A small multi-label audio tagger, trained from scratch: width 128.
Rows from block 7 of a small multi-label audio tagger, named by matrix and row number. Rows with one number belong to one neuron. Each number is 128 + 32 x the weight over its row's rms, rounded and kept within 0 to 255. All counts start at 0. Numbers have three digits each.
After each neuron's rows are labels from the 100 clips, of 14976, where the neuron reaches its highest value: "loudest" is the band of the loudest frequency at the time of the peak. Only what is clearly more common there than usual is listed. The data: simulated sounds of rotating machines with and without faults.
# fc1: second MLP up (model.blocks.7.mlp.fc1.weight, 256x128), inputs 64-127
# fc2: second MLP down (model.blocks.7.mlp.fc2.weight, 128x256, transposed), outputs 64-127

fc1.132:151123154160162091092191142146136150147098099127101124170125128111128126144157131141075098123118062147163077148190137063155141074183136118101104094186117160063100125118146125167126134102105114
fc2.132:137115113101119113134158191100127090112051143156088163095125112112133142083142101166128133122104129202078144125111146114129098113156154125126197103123123153121124167119125096082127177097127074
loudest: 1000 to 2000 Hz

fc1.77:123127147130151107036104116130122142114106111131176128061112114091118078163125093118104164158158102132124120127113096089115126146140163129130102133111147142171144116078167126167142158148046194
fc2.77:141126121114120149086111136093128099104089133111104136068187097074117123090098161116167165184139113065076138113129139086125103178090149083174127130085185192173163169093138103173173117135119116
loudest: 4000 to 8000 Hz; 500 to 1000 Hz

fc1.180:164124114080079117122188125111052116185158133150144110073108143079152106137133092122120136133154145175151136125128100130120118232100087173144164153136118157171173137137133166194081069092154117
fc2.180:125127145155193127125115133111188139135109103121157112142150074117109081141151102109087175155103153176083125137044093180099129108131152089093098101152056126092102145110149125136121129134122150
loudest: 500 to 1000 Hz

fc1.192:110124159204112135125149153111091154131168128092143072089120190160157123186180134149129108119170124162125163179090153096160160165137093175125170111111074127115118087141158168132120080152117123
fc2.192:130125224050160191144075154102125112122147146135164073108089076095104155111131145127180165137137093122160115125089139139098146112117124066126131148109176104151132037063121170115156105149126152
loudest: 1000 to 2000 Hz; 2000 to 4000 Hz

fc1.236:145112153101152077128167106155141128143079073166106101118116136144064091145163055099080133192083183151140166112155123120181081167084102124072077108119125104104170133132139167159123092114142133
fc2.236:121139140123143151174123097118099130186141057115089158176145134094105110165141122084125153156075069177131107116096102165077139152101123119147125070144141097063077094129147088147077124108102177
loudest: 1000 to 2000 Hz

fc1.23:164142125175136099057085111141140167117129110112121170144133151098088106104114147124074148132163160105108191092155155182140137183086161153181085147106144118082162169162138129146070097147121104
fc2.23:120130108177109149157122117121120105070109159129105124079023132159117187103085137102130161098191098078205123129186153110163121117147175154121123164074141130156157148094124164140105087126120155
loudest: 2000 to 4000 Hz

fc1.8:109095080130121106152108134121164160148075133063155170097143175116104191159131130146088124139175161101103168098190117133123162110117127150153104167138121188142134197106124164125136134149058161
fc2.8:140117123156126198101158097086100093131137181115056102138127088107145129087149136191150135166121118067116127134119193156104122145086101161133098130116126099157158163155122148150104142126137071
loudest: 2000 to 4000 Hz; 1000 to 2000 Hz

fc1.61:108122135190128099156181140132161136147130143100109123130080083113121118106138096168141150094146144155139122129091138126168146128083133092118125145149124088146167094142122178150090098152147161
fc2.61:117118176142137153072126139053155136158109160135138075135135118136134163114165149144123151137085143056131126143139119107101139130168182140121120124108127161151111203147059004140174159143176128
loudest: 4000 to 8000 Hz

fc1.231:116155140148111113149119148107117163155136083113178091119124163130100106175143120146137124074150111140135155114094119125149167132110154143118106115161114114111122078112167202148117075124149185
fc2.231:134118234117125196101080154100121073135123119123139055129113126094085139126151163146154174137105115147148116113086122118116123139149155094132100096108148074174124096132085094127209153176128134
loudest: 1000 to 2000 Hz

fc1.10:138096127154105062055152144176064159104134098186113116125103163105165133151162109156157089155195124168095117115152122118135094154118137149151132120077136093117146113133165149175088101133184136
fc2.10:142133168037138113165079093130149175149115144097148107192124114142085135138069192099164104105116168109135130153089080184137118065122102105047136108077121146108137155121077131094179188132096131
loudest: 250 to 500 Hz

fc1.2:121101132177078147155202083090139079116116131208132156128111181159163106116122062187073123145129154217098117078112146150144093102119105160159054163126103160107112149098136150178117123145082162
fc2.2:120153129078136156110080156154145135126106039137153127146132164134080137160077155078114161161047111113139115104103109125122112112137163142073122119111112160099172123109059086139184135101133107
loudest: 4000 to 8000 Hz

fc1.191:145112161187126105115158129154154132148112179137149109106079088081097087151135098135138166125182116129107119164094123107164125202107106093112082119146118077124145132088156186130072085153100213
fc2.191:123123163125127153080132140048151116175058114152122090139128142133141161084161147159123152160068076066118132139134148133057103158141172162124106091122125142138161209147084045125147133140147142
loudest: 4000 to 8000 Hz

fc1.251:145070102151176128077119100133154150112138146146101167147159181133122162162132144138116111183106098063121135131120084096131177168152143102190081123122094139142232202145146072139166106126141146
fc2.251:131116124156087165165063099165146104104148180106172096143090163190099134138150100129132135042133166166173122120130105180177160110119041165152131147098136062161125083129138168067110119169145090
loudest: 1000 to 2000 Hz; 500 to 1000 Hz

fc1.169:083175115137161132101063129097078118098140142112147139148140153134110183188110134105142165136135144184111150090100137075152114145165173175143097150081115147153112186133161067109129118101140120
fc2.169:125142148134132127118165136120123140109101124151098080137107163162144159125110145122074131096098179142138155110164129099153101100146137110077150124155066214099099136147076042130125157145129109
loudest: 500 to 1000 Hz; 250 to 500 Hz

fc1.151:091149123151107110063169092156167193189096141171169066108112160152120102172146135155164095108092154115106093119126138070192181153146147147189062133125165087134161099094165102166131090140147168
fc2.151:127128167135071133197135124143151094111141072143165144137111161167136153121101143164059120154065084170139134132145092173162118155207109118133098151165129129130106042078083156061140099118134134
loudest: 500 to 1000 Hz; 1000 to 2000 Hz

fc1.103:089150107127083108105114082160131174159119107155151072144128169160117124221135133149114114108106096111173110109089174132175209150190138125109092124145134137153139108146161133099175158128099149
fc2.103:134121122103082186174145136151112065133144055110054187159122076142113159098088161091119148173092133166139121131129131169076063133149136103098128125171115171058092153109166103127108144111048121
loudest: 1000 to 2000 Hz; 500 to 1000 Hz

fc1.199:155078109146124071157147136156094110107189054133111140132117141195110150170139105147096151177140146177107156116117155123127119110097131091124092118172094101107165084100195113179119085104142121
fc2.199:122128113123183146165053106133145172085087047144182161086090185194143151142104141090062118099117070118150119137108091142112124094183141132087096149090101135177144078088138153097156102130079157
loudest: 2000 to 4000 Hz

fc1.76:120118136148136083138096055232094086116140161115118157138122091121103155146115101143084129113136150133117152068121070074120161147156137069144107151205187127144117075059169207104129109124090140
fc2.76:135143108107080176146145159155162166152105150131151085167128101092090137093204142170164112135086121163119137116112157155187088153117131179089165144119173150103059112178077066117142179116153129
loudest: 4000 to 8000 Hz

fc1.141:176122123126169108093149169147139125152075141139179142079112145122079096182140104152115117188139100138106160140094145153136148145118130208155146117165136139123135189142110088142082126130140144
fc2.141:124105136100094174136141091128159154140145141108104142197133074092152140117097161075143152123101159127124126125139084148140161120138131081151120127096138154153136183103239138148142174117178087
loudest: 500 to 1000 Hz

fc1.152:113090155151165139087228096094184173162135156139146066150116114117115121145142108140169139150144134131104131163117133127160109135114170049174130155079135097136157087148193123153126103150125194
fc2.152:134128186072148129145146158096133163099119119152098098159088085157188200081105137153124144128106158071132115168143116157038073106108172126059162120165094148119105128150075084105121080098141112
loudest: 4000 to 8000 Hz

fc1.249:157106074145073140124110086171132137127135106171145140181115170182084111130116076130131100103167128074174164110155112073140142129106179155130091115117160159144142096124123118151036121169110160
fc2.249:123136107081133097114112192120122131090090087148107133155106126163170209142065172084092085139106099102124134138112096144060066095132147159027155132144078170108150132117097112127145131079071117
loudest: 1000 to 2000 Hz; 500 to 1000 Hz

fc1.220:093147146187105079085181121150123092105093135143131141103051157112139150161124072158067127133176103169151083101099126064165102162115119095190146158091110163124153088104152152140101083167084205
fc2.220:134133086135082172142148136087149148112086119126175116145212126123098080141160139081138128117086139116096130107137081145154159134133123155101106124084067118141142141164152082152162142159176107
loudest: 4000 to 8000 Hz

fc1.15:117111131148140088082162098111161128167165145098167187113108125129136150180140140127158158155144124178095102164151149114134109116145154131124131146098151123107147127141130193114119094168100189
fc2.15:116119162092146133122123145117101155116108100134139118097131095126126192108101115185108138182114154073105124139161110155041106176087161084096141113151143156116151142109113120121124043095096189
loudest: 4000 to 8000 Hz

fc1.205:126067148156071139095126135143112183137129099127148098163074092128124089212134145070112165092138073121171164145103131125177150116115126179094063105117085126135139119106135141177078113155103172
fc2.205:140147163091147128153118181108109113093083096154095126124136103068132167070160123121158163149137079135106129135106150173079089161109176089110144109128160094078122103148149111103138078121165130
loudest: 1000 to 2000 Hz

fc1.170:098108094127145117101211087170185110138131124143126120075153113098162132193073120128123153148153091155161126192151145153095146115119150146147125127143178188122126118091108163170113053127139157
fc2.170:116128149161140177145132069124113177136118172123163096143166117172101130159143102167116090131173116057195135156085107126104158126144140136144083101132157091140112164139119125149091078129106123
loudest: 2000 to 4000 Hz

fc1.24:139115116089089128110103078152061123200135078177176111098194159066136114129173130168113132111102113097112136179101129150147133119095099110170090150169165065090123104128162157107138124147148129
fc2.24:129121160143116184159112085166149101146130063106146164094122112197057144088078158079119155124090112156175130138178058106131110158134129109142107159157204144146093146060088124116144155150091147
loudest: 1000 to 2000 Hz

fc1.173:122076096132116135167174105154137134147119164105130098099129099120110155150150096123133196205142152113086167098109140129181163150084113141119130101177150118130144169157145140150137094126103158
fc2.173:111113138143123135147154068080134133121105175114131112071090108148136142119152151091098130121152164139145142152181042154153138155129166091154113151041096154145137172096141112159138129115137173
loudest: 2000 to 4000 Hz

fc1.27:059117139147155118077178120159141097164139113135086111161146113085148110104155084172179117066126087170175095166116197140176130106087150110127114118216139080082083122115121116123123146120132155
fc2.27:116125115178169169149176162073144084140148141096086192108156102128137194104103168162106114093121113154136140132114138087142126106184130102141119135142071186144080199101112104073141187114105104
loudest: 2000 to 4000 Hz

fc1.139:147081128183116081092173159139072132088119131145121100106148151151099112097122133155130152205144110100098136164087164124108130164105124139103114122151131105123095168146167100114090117049142131
fc2.139:137126153139180147145159174077160132123105078128092096163122087136143151111108179150148132122079120173142123142075146192095054162108106149093086105163068186133084126146060118089131135123133064
loudest: 2000 to 4000 Hz

fc1.4:127162112178124114087132093120117138146112069098080110170135146152151105143152159182092057156140132183131131160112167118106139155140126153102077101134118114089115125207136067112151127053152122
fc2.4:138105099173156146174149121123140121116168206102073135155107089094119133103107123183197130052162128169121126121081156191157101101103066160129132127085129124199096128128121213064092152170131087
loudest: 2000 to 4000 Hz

fc1.85:134128120173182103176145186099118171184114083181153167115103123144161146166150127187093084110164145123115159104127114089195133149104093159138103129104133113131142124116135106194068109115120174
fc2.85:127129146092106175153064128128135096081091120131105087156122134173089189114104119091131198100067159126142116124127131148119098118099105147142127127160138139118115164108096119144108162138134053
loudest: 500 to 1000 Hz

fc1.39:085126089168129160148129125133123084167164133125078078102089164141129190161147071190104139126136102137177095130064126093138141148133151122167144145168136093159119100101172143095103121114115179
fc2.39:132103126119075142127109121124149103093169147119212075127146166140111137148131165104084157149112145133081134115173138184159164146130092052139152128126090124063158089176173118155172055137105121
loudest: 4000 to 8000 Hz

fc1.38:129133107149069113086116125176147159159133139149188085113124189153117091205170144158132115142153120130133143097101153094164197138187125130144100154115118115150111087094143138134137100126110189
fc2.38:132126162107093206195135170146098025130150075114054179157098097147126145086095151123102142197084107165148123132140145135091073144149126114103110145182137145100089072104093106108122154121099133
loudest: 1000 to 2000 Hz

fc1.118:165113136137104127116103053164122193132131155140192114099124152122088098181123138126127106117121072056123187138135103130168175120086105120156115126104114153122176152126138161140124095140189131
fc2.118:126122114178132166146098141170120087086132133129126109126103174205120181154102135150066112088108088111182127138132145166176179119243163151130098171138083107124141074092059158034118088104132116
loudest: 1000 to 2000 Hz

fc1.93:088093086177148152147075148127087068087169157126080118075169127081140121116130070203159117146143137127163100092172150132106166200099120126204149108133170101140082088147116109123133068130160108
fc2.93:118148104053185178135099165087102060091067042110090138101181101137141156099129138104167133143098061130103134117101170137091096138103141111156155116130124132104131134134135107109114156117125086
loudest: 500 to 1000 Hz

fc1.250:109144079193168134118130142087084087178103124127179186051160135145128170155170044139106142133165112135085125096132166083130147094100151147138113161122171105140102146061118153145097105167131096
fc2.250:116117129146162146125124131109135123071166142092040082160117123158181193095071185140157143067114158087119142129127161124106097097149138095116085140142095176163108169132105154108154155126118063
loudest: 500 to 1000 Hz; 250 to 500 Hz

fc1.156:135117062129137076123114133099066076135119131113105182157137181146178094132144119140104082116187124122109142105149140137125146097109153094132123104066096096113130157069123109157114099096163095
fc2.156:120133181167114113162137116080083171075167166141199091146169166112105200142134111202127147055148131117131120128114130188103154142127158109141138153120169103112105107108119159080115068090070142
loudest: 2000 to 4000 Hz

fc1.131:123137099141131122104150095154141212118092189178180074112108149154151115208119127144112147115156117085133153160078105086183168122159110125144121101082158108198163101110128137089151072163137147
fc2.131:132120120172103178135115126141130151110118127129164108123097197149129137179149165158085085075134093109169150126107129132203198121219114139151081116107076131149152043100084152103158117126132108
loudest: 1000 to 2000 Hz

fc1.175:142103149101058161098122063171137139146137116135160081181109135159088085147135132096141144106145116102180147196095096146159129076158120126112076067140128119095155063126159165106126100085123101
fc2.175:121140125133085107168129169107107098057103079152100182130133120154149208102110125060096132091122129168159130138174074158128074137167172144129131180138122160075089163104133093076107091104078121
loudest: 1000 to 2000 Hz

fc1.200:072094141164145120117180161130167128181148165152183115078072137136099109125162119145138220140168162141149114159158172112166129119109101181136125128179168139130081148103113143155087126148100119
fc2.200:114134158116173126115087062077162154176121147123112156151162141101203145130127093144152085095191110092148150162121123110083195106194172090162112088093083132176069175135148086114132124139153149
loudest: 4000 to 8000 Hz

fc1.182:115124092138154092137123158128094159124127108118146091186142173075114126160091154123129096112116169150144149161111159131128161102115104147183108141086131152069152117162114139107103123105128141
fc2.182:138144130136131101066113045091147175132102182155174104121115158112141087140135088166148108111185095043112136139120131087110159081172175155160109115062140117200143174119120127165142074146145174
loudest: 2000 to 4000 Hz

fc1.138:149132101123096111092146093161203187106159145184188100142104184142136092139142118122169135061164149147107160103112108152156175125119104138161155124132123134159126140146160173140111066191161168
fc2.138:126119178157101195133096145126123103118110114135120102127127194148154147151109177151098134126096104095187121126145146131136146132194204113147088122135120120167102019119058114091187102135138108
loudest: 1000 to 2000 Hz

fc1.160:147124112159134101106131077101159197145135144116197073118125216109115123180156131119135114118168129129111143122113127118193170172139160112172094091117112079145113060112155129185114065172128145
fc2.160:124141197172076188152115136136147082114122099139159123118111141132088119134143152177090169124125099156181132130100115147147123125173144133130100111158120098153102040088043158071175122130129116
loudest: 1000 to 2000 Hz; 500 to 1000 Hz

fc1.28:140159134120159072125105115140128112135106141116102159118108151139148139170079105094135081143202147126166163149130150089135133152169128089140060161081104118131098117076127150166132132133117129
fc2.28:115130122078146130085103092110144163097098124152131107084116177125176145114110096124090088153145085127116133128084150113127157101170164095153114166115105168092194108144163103111156106097137169
loudest: 250 to 500 Hz

fc1.157:166144082114130101108131090139121167106148147108120129173196146038151103148115122180140091108166196091073128117164166126098169104134096122124107112132189132119118100078148125153112132080143176
fc2.157:126140114136127129099061050093129140170123181147182100081127175146118122155178065124141118122176060135188130133142145126125180144132137146201129116098110027141132142180142128107095073148151176
loudest: 1000 to 2000 Hz; 2000 to 4000 Hz

fc1.197:179121148125068131059170062118086153115148153142136150153172110106117126173130124136140109136149140155111150080163166154140178151064102105140128152114172117121170168106171116159091114110081111
fc2.197:113148123150172137119096091057165113098107123140085116087093144144193126094147096128154123098196046084185124140134128100101133125174195134142066097092075053185149173167142123122164089133153148
loudest: 2000 to 4000 Hz

fc1.16:150147144155150080148171159158124146127123059176073123094077164100135077177154100154126125199134099188151151108139125063183113150127163132096097122174112076127098076158152083199158102094121094
fc2.16:123142070115092169171102125128138124122101076112104148075137120200101109132118181100146097109134142111162135139199114127146080170113095182124134078051102121153109153120062111146109127134135099
loudest: 1000 to 2000 Hz; 500 to 1000 Hz

fc1.9:096102143164117092107155102106088124135138103149160114134126176154108112146154109175139072112146118097117137111229147061147160169109085158147130130131193112169110138118134160162155107147105129
fc2.9:122137154116113109147163118139178143166086120145182148082117150136103209131131129095078141093091131186147125119142037109162105172116120098144104155148120154136075129092137128115175101131143186
loudest: 500 to 1000 Hz